Weights of a small image classifier.
Model: arch vgg, activation relu, depths [2, 2, 3, 2].
Training: muon at rate 0.016, held-out accuracy 100%.
Data: trained on rendered made-up planets, 44.2 epochs.
Rows from block 4, named by matrix and row number. Each number is 200 + 40 x the weight over its row's rms, rounded and kept within 0 to 999. All counts start at 0. After the name is the row's rms in percent of the matrix's.
# conv: 3x3 conv (model.blocks.4.conv.weight, 192x112x3x3), inputs 0-10, a 3x3 kernel for each
conv.35,100,192,123,134,183,144,236,223,224,137,206,179,177,212,203,193,182,228,222,185,228,182,134,177,179,208,215,260,215,144,182,205,127,191,179,124,290,147,207,121,185,134,135,204,202,199,103,221,161,180,163,117,233,119,226,248,156,197,136,132,199,244,99,392,205,194,203,207,201,200,184,218,178,225,165,171,215,169,226,153,163,158,190,195,192,219,276,205,121,215,215,237,169,199,251,204,210,181,221,208
conv.36,093,63,175,110,181,220,124,217,237,133,167,172,217,237,227,204,196,225,185,227,236,202,233,153,208,208,180,181,149,168,270,230,165,177,234,193,266,113,194,153,184,134,187,289,247,200,189,195,227,229,193,168,161,276,240,175,279,226,213,232,269,196,209,219,204,217,197,187,197,195,181,184,201,233,319,214,237,296,240,227,250,221,187,144,202,221,169,190,268,169,182,312,270,195,183,280,181,116,204,200
conv.37,103,142,196,98,224,106,271,237,158,115,225,182,184,207,243,199,236,224,192,236,211,188,256,238,223,205,157,201,153,222,123,203,131,156,247,192,248,179,264,116,270,221,145,236,187,160,199,193,168,257,228,180,210,172,178,140,192,146,194,300,201,175,149,237,225,201,195,198,209,216,208,210,231,210,147,220,234,163,265,190,220,323,307,225,172,157,204,210,212,178,187,185,194,123,99,160,301,190,198,221
conv.38,090,189,189,146,144,205,211,255,223,164,194,185,190,190,249,214,186,213,251,97,112,176,234,172,233,155,140,195,213,156,122,224,200,164,173,201,257,211,80,144,221,252,270,171,216,199,231,159,218,216,286,201,269,196,243,184,180,203,208,292,197,152,115,200,206,189,190,219,221,222,222,183,206,224,243,212,223,245,227,180,225,262,225,223,121,210,251,253,106,162,167,209,302,307,238,170,180,202,146,202
conv.39,096,209,144,195,143,199,153,202,217,210,209,208,187,155,168,211,226,217,177,218,208,176,126,185,167,210,163,243,184,229,234,166,178,173,175,166,142,169,148,144,154,151,199,248,169,225,222,176,207,195,202,207,201,241,110,199,247,212,158,206,132,239,182,204,211,226,225,226,210,191,249,206,191,196,248,132,227,216,215,240,233,185,250,202,193,157,240,233,207,163,245,147,213,256,255,184,171,240,195,156
conv.40,108,157,147,222,136,195,226,201,189,311,190,183,180,207,155,191,172,210,150,160,223,241,178,165,205,251,233,225,187,167,169,188,182,204,181,209,236,195,185,231,178,244,273,169,122,210,243,221,188,147,177,164,190,177,209,226,164,169,164,193,175,198,294,190,190,199,196,183,186,204,186,211,215,219,160,227,290,157,226,133,152,211,292,272,208,201,203,188,75,144,158,218,187,188,157,118,179,233,256,213
conv.41,107,214,172,127,245,220,171,221,167,95,203,208,206,170,168,175,220,196,193,230,193,197,226,154,201,125,180,254,172,230,177,188,214,199,140,154,205,283,137,178,345,180,214,176,191,232,238,248,199,241,131,160,162,189,223,236,217,198,180,197,224,121,176,315,202,194,188,183,225,223,202,252,232,225,167,208,231,210,257,232,251,272,212,184,185,125,223,256,230,239,143,171,161,233,215,272,227,252,290,178
conv.42,096,186,177,211,260,242,174,182,162,225,200,192,210,188,179,194,215,167,181,202,206,255,221,221,184,208,242,187,218,206,244,276,215,219,215,238,241,149,180,206,168,198,178,139,243,137,218,166,196,172,233,153,164,187,178,180,190,195,266,215,210,241,154,190,213,206,200,202,224,226,183,190,204,209,204,243,213,182,224,268,163,173,195,279,239,217,195,249,204,283,213,225,178,173,208,173,221,228,171,165
conv.43,098,296,262,209,181,239,206,190,232,72,207,221,219,172,172,168,190,198,175,270,199,224,156,194,188,196,201,150,244,235,205,217,141,228,137,242,264,194,239,190,246,155,168,192,263,131,157,192,234,199,142,206,225,97,243,200,189,166,145,190,243,146,205,257,200,202,191,234,192,193,195,195,214,205,171,186,159,223,157,241,231,196,206,223,234,113,190,212,127,105,121,242,142,214,184,148,166,203,236,276
conv.44,098,187,256,132,267,197,202,283,216,243,197,184,183,195,172,180,171,246,207,174,229,221,236,211,192,177,187,188,186,235,275,162,160,219,232,223,217,148,342,199,148,212,171,202,164,185,187,213,186,200,135,202,168,173,186,179,247,223,206,122,177,210,204,221,200,208,245,188,213,211,211,225,226,211,226,205,259,147,153,193,160,200,197,225,174,160,134,248,232,191,271,200,140,154,227,210,274,227,244,237
conv.45,096,240,228,105,258,94,228,277,174,116,193,211,214,221,243,188,152,166,208,237,220,204,175,187,157,204,188,160,277,211,228,277,118,259,214,139,137,231,241,170,248,245,112,164,157,169,215,196,166,185,230,232,136,130,205,243,219,219,245,237,201,185,156,229,205,192,197,208,154,203,211,204,209,204,198,179,195,277,222,203,176,186,198,171,142,218,194,254,126,186,184,208,234,266,222,273,225,213,141,125
conv.46,103,239,248,139,216,142,289,207,206,283,170,201,195,189,173,167,192,191,142,177,249,206,224,168,192,181,198,139,169,229,183,123,222,153,191,223,206,162,237,177,188,156,208,154,171,177,188,200,227,163,212,185,184,227,166,179,179,170,158,227,166,202,277,58,179,190,201,214,227,194,232,234,194,207,208,160,144,165,180,297,200,214,149,139,259,147,236,217,304,203,216,165,245,269,206,189,98,256,211,179
conv.47,087,209,182,197,165,223,199,237,237,139,216,195,221,184,174,173,191,205,165,218,188,221,162,145,167,171,178,162,185,203,215,194,130,185,240,177,246,250,176,167,178,210,214,239,258,198,203,177,176,193,173,199,185,199,216,209,185,257,199,164,194,153,161,81,230,240,201,248,211,203,206,187,163,276,221,222,214,241,272,144,243,170,230,173,168,214,286,234,243,174,211,190,283,141,218,178,230,139,179,81
conv.48,100,241,158,172,230,160,112,169,196,177,201,230,222,177,201,189,186,202,184,236,210,216,214,181,198,147,164,215,256,232,147,159,197,174,142,218,190,224,127,251,181,172,216,171,257,185,239,194,224,199,134,175,197,172,165,214,250,185,263,156,102,149,151,148,167,215,184,202,213,212,189,171,180,199,218,236,204,114,185,186,192,213,242,243,215,228,196,184,194,133,157,204,151,146,231,169,134,174,199,176
conv.49,095,319,209,253,252,199,179,135,203,187,237,188,195,237,204,222,172,200,216,254,218,183,207,219,234,169,206,187,200,202,234,225,177,233,161,158,181,236,182,234,242,165,144,202,224,165,174,221,242,222,223,238,176,206,199,253,240,131,118,263,292,161,103,158,201,197,182,168,201,192,188,202,226,223,247,141,193,179,171,162,195,190,241,259,136,308,268,259,234,102,275,220,192,265,146,196,239,254,188,204
conv.50,097,215,265,232,184,219,232,269,236,303,221,183,184,162,201,172,209,181,208,154,170,149,206,191,226,206,87,195,204,236,217,206,229,159,256,200,184,267,167,230,228,303,208,232,109,206,235,139,184,228,159,195,197,265,187,207,172,184,178,240,273,291,226,144,208,203,213,191,204,210,198,181,192,249,206,217,242,261,214,160,104,185,198,201,275,203,145,253,182,256,196,159,216,236,234,163,173,237,174,177
conv.51,100,257,173,228,190,108,164,218,200,205,156,151,181,187,217,242,260,253,227,183,190,200,163,235,236,174,207,196,233,161,187,131,111,194,186,212,267,98,142,217,213,173,195,287,203,188,163,194,247,147,194,222,228,233,208,198,247,236,243,248,276,78,121,235,240,239,209,184,207,194,184,212,224,296,165,206,272,219,205,121,207,180,215,225,266,247,305,247,199,237,254,208,253,263,210,142,196,172,134,230
conv.52,100,202,207,202,236,259,278,192,213,121,202,224,220,211,174,187,232,204,182,254,158,144,231,236,202,226,188,144,205,216,162,185,169,239,187,270,167,213,210,191,279,203,254,235,180,241,236,168,190,226,196,191,177,209,302,212,256,171,187,149,188,232,163,80,199,199,195,168,189,187,217,221,201,190,206,196,274,158,210,276,241,193,165,228,192,234,145,271,234,132,262,145,184,144,190,198,204,161,206,92
conv.53,099,196,210,213,211,188,113,307,68,133,213,249,220,195,169,189,177,200,208,214,171,165,190,209,229,170,215,248,200,230,195,219,225,208,258,122,302,220,90,253,168,182,234,161,179,102,233,326,157,184,166,211,197,151,154,163,226,201,205,212,217,201,117,299,202,203,180,192,220,159,204,227,230,175,139,216,165,248,271,166,129,167,247,251,175,117,162,182,120,141,122,213,156,172,170,228,100,177,212,324
conv.54,103,228,239,190,235,216,146,175,269,185,157,219,196,193,186,215,203,194,205,152,200,189,195,189,260,202,170,170,145,198,265,152,132,213,280,235,138,163,236,174,202,216,249,128,238,221,146,231,212,188,142,187,191,219,233,219,222,287,164,20,204,198,251,156,202,181,208,186,201,207,215,207,212,174,294,171,205,205,234,235,250,215,238,227,193,125,148,220,198,208,211,131,231,169,175,210,153,242,176,219
conv.55,098,251,183,260,192,189,255,210,199,269,186,234,231,211,184,195,164,153,226,206,165,259,151,201,252,234,228,219,255,189,255,191,256,192,216,212,244,222,144,238,174,193,197,200,239,243,174,167,244,173,203,222,200,226,219,213,211,284,172,183,213,178,183,127,186,213,197,192,207,205,197,201,197,217,273,272,217,281,288,262,243,242,188,150,167,162,158,157,170,172,159,166,221,252,169,230,191,250,223,176
conv.56,103,238,246,262,174,245,80,206,304,219,234,184,221,184,193,212,172,177,192,228,190,193,206,194,162,163,210,273,225,220,269,188,111,119,196,242,132,286,188,159,207,168,147,192,205,120,237,259,171,167,215,208,241,128,133,276,210,155,208,112,170,174,169,127,173,190,218,205,175,229,200,194,176,209,181,205,236,125,177,204,250,230,265,246,173,64,137,190,191,194,241,249,317,296,193,154,131,183,239,226
conv.57,104,273,234,218,242,223,181,208,221,73,226,201,195,197,223,200,171,172,210,239,146,174,177,201,228,196,241,212,249,298,246,244,200,167,211,171,100,217,200,211,298,112,231,171,169,173,229,193,153,178,197,180,188,210,189,178,204,208,221,207,251,122,137,116,172,210,197,161,209,204,207,209,187,190,194,257,171,185,233,195,136,262,218,194,297,181,288,146,156,132,231,185,234,195,228,246,236,161,210,192
conv.58,095,212,185,199,223,118,243,117,274,210,201,186,175,160,194,198,179,206,216,152,138,210,228,206,170,156,226,163,163,182,222,125,201,254,211,248,321,219,162,181,176,224,222,258,140,178,221,160,223,233,181,231,203,155,210,218,187,208,164,168,229,188,242,213,202,225,218,203,227,241,204,181,210,199,176,116,206,257,170,169,165,162,189,231,193,234,193,194,152,172,215,205,226,234,195,138,194,210,250,219
conv.59,103,150,232,117,168,176,163,265,234,108,148,173,194,238,214,212,166,204,216,157,222,204,207,234,223,224,190,213,182,132,230,235,163,204,325,234,122,164,230,105,115,264,237,212,198,139,158,171,192,215,197,229,235,203,215,201,151,241,233,161,251,246,129,171,195,205,222,205,193,226,197,201,200,208,220,223,265,218,128,169,191,189,133,190,189,226,238,133,227,268,240,252,148,215,228,189,203,177,188,217
conv.60,100,186,227,277,194,224,254,263,191,98,179,172,241,227,176,175,243,245,218,180,177,204,192,233,231,220,203,162,185,227,206,285,241,211,261,278,195,222,194,222,218,199,335,273,165,220,128,176,238,201,221,216,214,246,203,205,153,147,278,189,180,235,185,151,205,188,190,193,209,199,204,175,184,185,135,199,200,157,197,161,159,182,216,203,218,184,189,212,187,295,199,166,177,215,201,236,193,205,192,171
conv.61,096,250,123,213,126,155,143,211,203,271,174,188,189,175,198,222,185,182,129,272,192,177,169,212,173,182,179,124,232,182,197,219,171,169,205,167,179,235,125,259,199,149,180,107,199,218,213,226,194,205,197,188,214,168,158,206,259,198,160,222,153,230,242,69,191,214,223,209,201,178,195,208,173,223,196,181,232,167,191,237,143,190,188,177,256,232,200,273,230,203,239,237,232,181,160,182,144,175,171,172
conv.62,106,210,296,142,279,224,240,180,224,193,202,222,223,203,180,174,185,169,135,189,278,222,242,222,180,179,191,181,185,275,202,207,221,136,254,188,142,219,279,210,302,255,182,234,189,156,191,175,191,188,151,175,197,180,160,184,268,249,167,259,191,200,192,141,215,194,210,199,200,187,211,212,198,181,220,190,196,158,158,213,173,193,186,254,233,120,148,222,152,123,134,191,173,266,189,202,232,233,161,194
conv.63,095,196,140,176,284,211,233,213,187,204,261,243,211,213,153,219,212,181,154,157,138,154,299,216,195,226,130,142,207,231,225,230,185,166,142,201,138,148,173,164,226,235,212,247,139,185,175,187,173,171,200,187,233,225,169,225,167,256,260,235,149,101,132,45,217,189,175,207,208,224,202,192,214,204,190,207,224,229,148,243,266,206,184,129,208,267,204,182,157,138,101,162,177,182,165,178,152,181,152,180
conv.64,112,176,161,199,276,231,134,167,171,297,209,210,197,177,223,174,165,185,223,206,191,211,235,172,195,164,264,139,196,233,133,231,165,223,178,248,185,173,170,241,341,144,155,164,206,181,187,197,234,213,219,162,234,155,218,262,247,209,165,206,179,165,169,240,188,197,207,192,206,217,196,227,216,190,182,239,241,125,238,141,188,216,184,246,221,209,213,205,112,225,162,204,223,258,196,192,233,160,249,159
conv.65,096,233,201,229,263,199,202,179,243,232,190,175,196,185,219,171,239,208,205,200,226,222,201,194,133,176,167,197,219,209,158,243,178,129,83,66,184,230,230,211,103,204,231,288,223,288,194,221,152,119,184,173,231,198,139,199,224,146,201,158,126,211,135,140,196,184,216,216,183,197,212,198,189,246,189,220,214,246,288,168,178,223,217,174,152,152,190,197,221,117,137,194,161,215,276,187,193,176,176,228
conv.66,099,170,296,164,228,146,126,164,211,275,261,189,186,260,193,166,219,172,168,229,203,171,254,211,136,268,206,257,257,293,107,106,259,207,154,151,214,197,279,267,199,210,174,114,153,244,269,239,165,222,227,191,99,190,145,297,249,139,218,287,125,116,205,166,175,217,231,184,209,202,178,185,225,147,232,131,219,161,202,184,182,189,299,148,157,224,193,224,230,179,207,293,217,247,224,270,194,232,247,186
conv.67,090,337,207,193,279,271,185,261,224,258,179,214,217,166,197,276,206,209,192,189,183,194,202,230,204,192,179,268,299,175,181,248,277,132,213,214,134,204,237,233,156,224,209,223,206,195,164,191,198,180,206,266,193,195,158,178,188,184,200,155,144,239,226,207,212,210,207,191,184,172,194,195,163,166,195,203,274,194,179,172,203,197,179,219,207,188,280,159,223,224,231,180,274,167,196,171,195,239,193,201
conv.68,103,398,149,238,222,178,112,226,193,204,186,247,209,225,219,208,233,123,195,259,252,184,194,233,203,296,166,201,329,209,226,250,171,189,200,274,137,320,285,124,225,230,132,218,131,170,174,177,240,147,179,222,198,177,181,145,339,181,266,66,259,214,197,166,200,220,212,207,218,199,206,208,225,215,200,231,197,150,183,150,178,183,158,259,166,228,218,188,235,173,214,190,217,161,164,188,170,184,249,192
conv.69,102,284,184,174,139,218,126,177,248,158,210,217,187,245,169,195,204,210,127,261,219,168,213,191,182,190,196,211,231,224,190,291,193,190,180,203,126,302,206,193,251,137,139,205,172,148,192,249,218,233,236,153,211,224,168,175,234,215,246,195,186,184,232,166,197,213,190,180,183,189,167,206,190,230,97,150,233,216,218,234,215,220,182,159,277,150,219,252,185,163,156,196,200,258,180,193,182,187,201,231
conv.70,104,162,233,189,180,166,159,209,203,118,247,159,216,191,149,183,159,208,186,180,186,183,197,172,164,248,223,203,200,244,185,274,196,100,235,229,162,121,244,227,164,176,110,167,219,278,251,206,155,239,166,171,195,236,288,279,164,181,251,225,171,213,213,101,201,207,241,200,192,193,193,190,184,249,153,173,192,153,164,245,90,159,257,205,245,268,269,171,259,219,216,239,217,250,193,216,199,120,212,118
conv.71,104,176,137,144,202,179,205,170,156,155,218,170,201,212,208,161,203,205,153,224,177,179,177,147,164,196,175,192,185,183,167,193,213,106,166,213,178,264,146,237,178,160,141,249,175,220,197,176,190,180,187,226,249,198,170,161,214,156,198,193,143,181,171,129,204,211,199,214,213,189,184,196,195,204,215,160,311,188,203,165,178,221,147,178,167,184,242,276,216,130,247,206,258,143,201,202,149,184,179,121
conv.72,102,208,179,167,215,100,247,138,169,203,185,184,168,215,214,180,184,248,205,212,209,179,216,170,200,199,240,200,161,162,231,151,199,225,75,198,282,168,153,149,295,153,177,244,212,200,150,187,216,186,178,213,132,167,207,232,225,195,211,163,169,194,164,292,216,179,199,194,171,189,175,186,220,175,208,185,184,217,233,238,207,204,209,227,235,272,236,234,197,107,229,252,109,263,179,254,302,199,203,150
conv.73,097,162,236,171,224,167,234,177,187,234,186,179,195,206,172,211,146,224,246,156,141,196,99,127,236,264,202,234,198,136,227,178,135,231,179,161,187,155,231,183,270,165,249,262,264,259,199,204,182,212,196,146,180,175,195,177,152,159,174,100,166,152,127,194,224,244,202,219,195,186,212,196,221,241,198,175,217,170,153,133,166,135,208,184,224,254,194,195,204,216,250,290,235,161,176,185,188,190,171,223
conv.74,102,320,265,205,143,195,241,165,229,281,169,201,231,130,168,186,195,200,183,194,159,203,184,162,216,162,229,210,248,140,253,182,189,86,212,218,205,263,207,217,157,172,225,172,207,223,209,158,239,125,156,178,178,227,190,219,111,225,189,197,118,155,173,186,184,202,211,230,198,199,201,196,182,226,167,177,206,168,257,224,129,158,169,201,173,212,180,205,245,176,208,201,169,189,189,222,191,157,241,254
conv.75,106,209,181,285,170,130,104,164,162,217,194,193,180,191,175,172,207,220,218,187,168,218,221,173,181,235,212,240,219,250,218,157,184,239,179,127,153,199,234,216,244,120,168,190,217,257,232,193,194,186,197,181,174,192,204,218,202,228,220,211,214,169,193,277,227,190,177,215,206,184,205,181,201,267,169,215,203,205,202,233,223,198,127,231,178,212,209,152,230,224,154,220,228,138,183,158,262,244,149,280
conv.76,104,188,245,226,176,246,207,250,177,269,243,192,225,205,218,244,158,196,222,219,183,197,238,240,232,205,157,176,265,148,243,212,203,238,238,150,173,258,214,179,224,263,221,127,163,154,224,163,194,240,225,167,202,228,166,251,182,235,203,187,219,286,228,150,193,191,203,193,209,190,207,212,240,230,201,262,191,228,133,235,243,267,179,186,213,199,194,206,135,208,233,216,203,216,129,220,186,227,287,313
conv.77,102,280,279,272,325,262,167,238,192,60,183,196,244,228,177,220,180,143,230,195,216,189,224,195,208,246,154,181,241,219,202,240,219,240,195,116,149,291,219,147,246,222,152,225,142,187,244,206,203,232,199,158,176,152,241,254,226,164,255,202,199,211,89,197,201,191,186,201,187,203,211,179,200,186,188,223,209,135,246,209,130,210,171,231,176,201,215,181,142,206,243,206,203,190,237,196,189,197,180,121
conv.78,099,189,140,211,155,190,217,244,166,150,189,183,202,211,202,197,178,237,157,170,236,199,190,237,186,245,204,153,167,168,201,149,205,196,227,241,210,130,216,184,239,201,256,265,205,239,221,220,183,195,228,223,172,270,281,256,192,112,176,184,131,164,242,236,196,176,204,197,196,205,205,210,203,153,262,141,200,223,235,231,162,124,225,199,192,175,221,196,167,241,179,217,192,145,184,202,119,220,235,220
conv.79,104,214,166,271,254,108,134,206,265,133,229,215,185,187,238,182,129,170,204,274,171,192,213,179,175,211,210,200,250,190,169,230,229,208,232,209,193,175,271,227,199,264,197,266,245,234,176,211,173,194,191,232,228,173,192,228,257,190,184,220,240,172,167,228,190,207,191,190,202,229,179,177,234,193,176,238,146,193,201,153,231,177,221,198,183,196,182,239,208,190,190,187,201,218,199,145,221,195,140,187
conv.80,098,303,234,229,157,208,247,192,264,189,195,211,219,191,241,240,187,203,197,203,270,213,218,207,252,204,145,219,200,163,179,280,181,215,237,219,65,188,284,174,159,367,268,115,209,259,230,184,153,227,217,182,260,143,210,181,146,210,238,140,235,257,147,237,216,188,221,229,163,214,217,206,198,170,162,182,187,240,140,193,195,201,187,220,232,232,236,210,235,185,228,185,159,163,262,118,163,256,189,140
conv.81,113,282,260,185,184,239,262,255,168,165,198,209,192,239,172,164,207,162,175,226,255,201,191,231,242,235,234,198,250,293,240,186,305,185,227,139,248,238,266,159,191,238,167,101,212,251,226,218,193,217,186,192,180,162,193,211,214,184,240,231,181,185,193,231,195,205,206,181,209,209,211,230,245,183,163,170,224,191,172,226,211,146,229,110,201,189,78,149,171,128,166,231,191,275,155,128,199,235,200,185
conv.82,096,214,228,217,216,240,159,228,205,212,199,182,212,242,179,180,218,194,218,155,124,167,191,222,189,228,190,179,170,190,193,258,160,226,159,299,226,176,146,216,234,248,183,213,192,200,178,161,172,222,218,205,296,168,211,87,213,230,236,131,164,264,152,218,191,198,210,213,197,216,215,244,199,217,274,193,181,240,234,189,142,146,127,210,222,195,155,150,119,188,111,183,212,233,171,188,233,197,184,252
conv.83,101,198,252,165,204,187,215,148,142,180,194,221,237,187,206,153,121,222,179,211,181,232,153,154,195,158,239,156,273,223,205,242,179,222,195,120,236,133,226,244,229,133,149,226,153,158,213,183,207,201,265,118,161,200,209,251,183,245,215,219,196,173,196,226,202,214,192,189,183,183,211,197,234,173,206,256,173,209,205,242,139,241,314,208,194,202,220,170,228,263,126,255,223,217,211,214,182,226,154,221
conv.84,096,191,143,175,204,173,168,223,175,133,170,223,218,227,255,156,237,208,194,181,162,226,191,228,179,201,177,165,178,190,122,116,184,237,201,182,94,287,231,210,137,240,199,240,211,165,155,210,167,261,210,215,255,206,141,109,183,165,249,192,165,140,236,187,200,177,171,190,196,247,192,187,209,212,204,311,243,282,218,193,245,235,169,177,277,133,160,166,199,159,242,179,157,214,201,211,200,142,199,207
conv.85,105,139,266,180,164,245,222,194,105,190,164,227,217,182,174,171,181,243,204,160,212,252,216,189,136,169,228,148,242,256,222,211,256,177,198,179,286,164,138,281,168,153,224,115,231,226,183,175,207,253,204,184,230,198,245,291,197,170,256,251,133,129,231,218,192,216,167,192,223,183,186,196,188,99,149,180,134,158,165,114,133,122,333,206,218,268,227,209,210,199,179,225,262,137,176,218,158,168,219,163
conv.86,109,220,209,327,206,212,181,227,164,192,196,208,199,226,192,219,200,195,228,196,217,147,200,287,230,156,157,238,261,202,259,323,221,280,193,207,204,151,140,186,135,201,199,148,170,166,250,214,222,258,156,262,219,137,201,207,255,233,331,178,264,254,204,177,192,183,218,175,172,214,191,189,206,46,167,215,107,201,162,70,185,191,166,186,188,244,208,202,194,216,157,202,162,252,179,189,208,218,192,186
conv.87,113,178,124,149,185,150,144,148,184,174,239,224,220,201,168,198,232,172,201,220,214,188,225,218,202,202,167,218,256,188,180,170,189,221,186,221,132,259,270,142,247,194,215,227,185,228,204,177,229,162,222,208,178,249,167,185,219,244,154,195,202,193,197,161,205,188,170,201,183,197,190,207,205,162,188,230,356,206,203,232,146,191,245,210,176,172,189,195,222,187,182,188,143,146,122,158,179,103,170,211
conv.88,105,188,325,228,138,263,192,236,191,198,157,156,166,187,193,226,200,164,167,167,150,190,248,214,205,162,179,174,161,189,181,213,313,264,167,224,159,119,157,173,237,193,158,171,137,184,152,161,182,240,225,262,184,207,182,248,203,200,238,291,241,146,167,190,182,184,200,209,179,180,202,218,197,213,183,203,178,148,167,188,181,192,177,189,187,244,224,284,124,158,148,250,222,217,174,145,177,239,249,179
conv.89,104,139,167,241,183,229,214,117,189,242,174,202,172,177,201,218,241,174,171,184,206,176,190,224,191,210,138,196,181,192,242,167,182,191,161,202,232,213,199,197,198,227,201,211,133,202,201,184,196,199,229,231,192,148,171,155,239,170,297,211,210,262,205,250,202,203,202,172,177,191,206,181,200,253,293,178,220,225,119,98,147,136,211,223,87,180,228,201,187,217,289,183,174,205,135,214,204,202,208,256
conv.90,094,202,282,191,241,273,192,188,174,179,155,149,200,228,189,194,199,191,174,126,209,219,169,196,173,184,203,222,205,201,204,191,113,127,256,158,206,133,247,242,255,178,275,82,254,165,233,156,263,228,209,210,179,221,206,201,171,188,241,141,181,176,258,226,200,205,184,204,201,212,191,200,186,236,220,209,189,207,396,225,188,240,212,174,248,219,211,128,196,180,226,266,199,187,195,146,183,201,182,212
conv.91,095,231,225,135,201,150,287,235,127,230,189,227,217,223,170,166,192,179,133,196,139,160,184,111,164,135,227,212,182,199,171,187,198,269,180,130,262,215,164,132,212,220,193,226,207,163,211,179,187,194,220,181,238,125,263,257,201,219,134,238,250,113,199,190,203,205,218,207,189,204,184,171,197,187,176,263,188,142,175,147,159,139,347,174,205,181,212,225,184,182,207,230,193,211,220,243,182,247,196,204
conv.92,106,203,167,195,146,174,233,202,243,232,171,192,247,158,184,212,190,202,176,227,227,203,174,221,197,194,173,218,195,197,249,169,143,193,198,137,199,210,257,202,157,303,269,65,240,302,205,182,205,146,204,248,221,266,136,144,158,272,183,138,208,181,197,130,205,222,195,210,191,198,188,208,210,145,196,153,196,245,298,207,138,398,153,126,169,178,200,169,170,209,185,171,187,180,234,236,194,254,203,165
conv.93,107,157,204,190,111,226,220,200,228,129,183,250,161,176,235,184,189,201,228,153,287,204,206,206,238,244,205,226,215,223,162,213,234,258,176,212,192,58,333,202,136,202,284,195,169,240,199,233,200,166,225,161,253,165,231,269,174,159,165,228,167,242,206,257,187,217,208,184,222,208,183,214,199,190,234,327,215,93,245,197,135,179,232,257,190,194,196,198,217,205,235,217,220,195,212,188,218,217,229,166
conv.94,098,155,139,140,188,168,194,275,183,205,185,215,185,206,164,175,187,219,179,152,169,210,220,168,201,234,200,200,169,226,197,220,185,136,141,186,227,271,269,179,245,189,175,219,229,161,257,168,179,187,151,240,158,228,207,162,234,201,202,196,170,142,279,96,187,205,197,201,187,198,197,208,183,211,279,139,192,211,224,188,199,213,191,187,217,258,169,212,183,235,178,221,101,124,215,247,261,241,227,165
conv.95,094,227,163,186,254,258,237,265,187,230,189,156,222,222,190,190,142,158,223,182,113,213,150,196,242,157,178,170,141,156,199,204,161,168,168,152,145,225,172,153,200,249,229,196,198,197,224,216,164,249,157,213,194,204,198,195,231,190,180,197,213,204,124,276,192,211,227,189,198,172,185,193,193,248,299,192,188,309,197,179,229,278,180,237,240,205,230,207,160,207,172,241,189,216,146,163,168,176,223,190
conv.96,095,253,181,268,158,213,90,218,195,149,166,180,186,181,188,207,183,228,189,260,236,200,189,180,202,189,196,186,185,181,194,121,172,169,170,190,210,198,143,242,191,252,196,176,195,176,173,226,188,239,209,192,203,211,291,219,175,148,218,135,216,210,157,147,202,206,206,197,199,197,205,203,176,207,238,151,155,239,211,205,189,160,184,159,177,151,190,165,257,192,188,186,271,250,229,191,237,271,162,193
conv.97,108,168,169,235,200,200,177,135,170,295,192,182,212,251,188,186,219,199,208,270,214,188,175,188,152,180,163,253,219,159,195,178,215,168,287,144,164,280,277,125,179,186,186,172,295,216,243,266,202,215,254,187,230,217,154,230,163,172,230,222,164,223,249,180,197,193,207,168,209,213,212,195,193,198,196,228,166,141,231,145,212,177,227,165,222,210,158,207,235,222,261,187,157,250,246,255,229,253,179,170
conv.98,096,213,152,181,178,220,280,198,148,295,176,197,232,225,161,233,159,186,193,148,129,191,172,152,221,255,199,199,234,205,201,216,195,262,241,247,177,245,131,168,189,228,246,232,171,268,227,266,229,194,218,185,212,176,171,186,211,289,289,226,180,221,207,140,198,216,213,206,173,213,186,223,206,168,192,181,206,111,187,227,195,170,200,267,206,141,215,216,203,193,217,209,222,249,179,214,137,216,194,145
conv.99,105,139,222,204,183,188,225,183,254,321,156,174,175,177,192,164,264,202,191,186,125,151,184,207,159,228,225,231,174,207,220,112,145,251,193,250,237,175,179,217,133,189,142,193,242,257,178,170,151,178,165,246,227,272,248,178,192,161,179,178,211,268,259,201,193,184,199,193,193,214,170,184,183,215,170,225,206,198,194,151,183,177,240,204,203,185,102,128,298,204,146,194,143,206,277,183,223,229,270,205
conv.100,088,178,203,226,193,224,161,168,158,225,235,195,219,188,170,227,225,209,199,145,140,284,214,171,261,222,192,272,236,247,384,198,159,117,240,175,137,251,212,233,213,139,169,204,197,279,214,216,205,257,195,181,201,214,194,236,183,256,238,206,231,287,178,222,225,190,216,146,203,221,219,194,213,159,148,166,164,141,165,217,210,207,262,259,190,201,209,238,72,211,224,258,173,234,265,170,185,198,221,198
conv.101,098,258,177,114,128,226,159,146,134,244,241,164,191,187,158,187,191,187,223,226,215,126,133,179,174,167,191,226,252,150,157,79,181,132,177,219,150,268,180,89,164,191,144,142,166,259,191,177,242,207,176,224,198,153,160,263,228,232,129,99,153,206,267,182,176,190,187,204,185,188,203,194,186,168,182,180,206,199,215,155,172,190,198,216,330,145,184,239,190,152,192,152,250,296,197,194,150,245,229,207
conv.102,100,165,241,204,203,287,242,147,245,236,204,201,205,171,218,181,164,204,165,249,167,169,146,200,148,180,261,219,201,191,191,205,201,231,206,194,218,167,204,219,182,155,208,207,249,261,225,222,218,181,220,165,193,222,238,193,239,166,191,190,191,166,181,277,193,197,210,213,205,191,232,207,220,236,155,189,255,178,208,219,164,205,201,225,301,200,145,138,159,230,166,117,206,238,269,139,182,260,243,223
conv.103,100,188,243,173,223,126,178,250,249,245,178,161,223,146,203,196,247,267,190,196,199,193,95,202,190,231,187,211,215,209,172,155,162,167,237,170,195,165,216,218,177,218,151,224,232,201,176,231,190,243,183,180,196,248,176,176,186,153,194,243,219,236,138,176,205,193,203,182,171,199,178,159,222,175,160,188,185,249,170,213,185,220,202,243,163,139,205,175,249,227,192,259,252,212,226,145,254,177,196,252
conv.104,092,187,225,147,210,210,227,148,249,267,153,203,209,264,177,138,168,184,197,150,208,162,171,196,112,185,227,185,153,219,208,205,146,255,239,181,166,148,204,137,162,211,236,134,260,162,211,188,143,235,244,194,222,189,172,176,183,136,272,241,196,192,183,188,197,227,199,199,197,184,199,206,205,226,220,165,189,190,134,160,227,203,123,259,303,261,224,221,220,226,178,164,203,221,190,188,244,227,255,206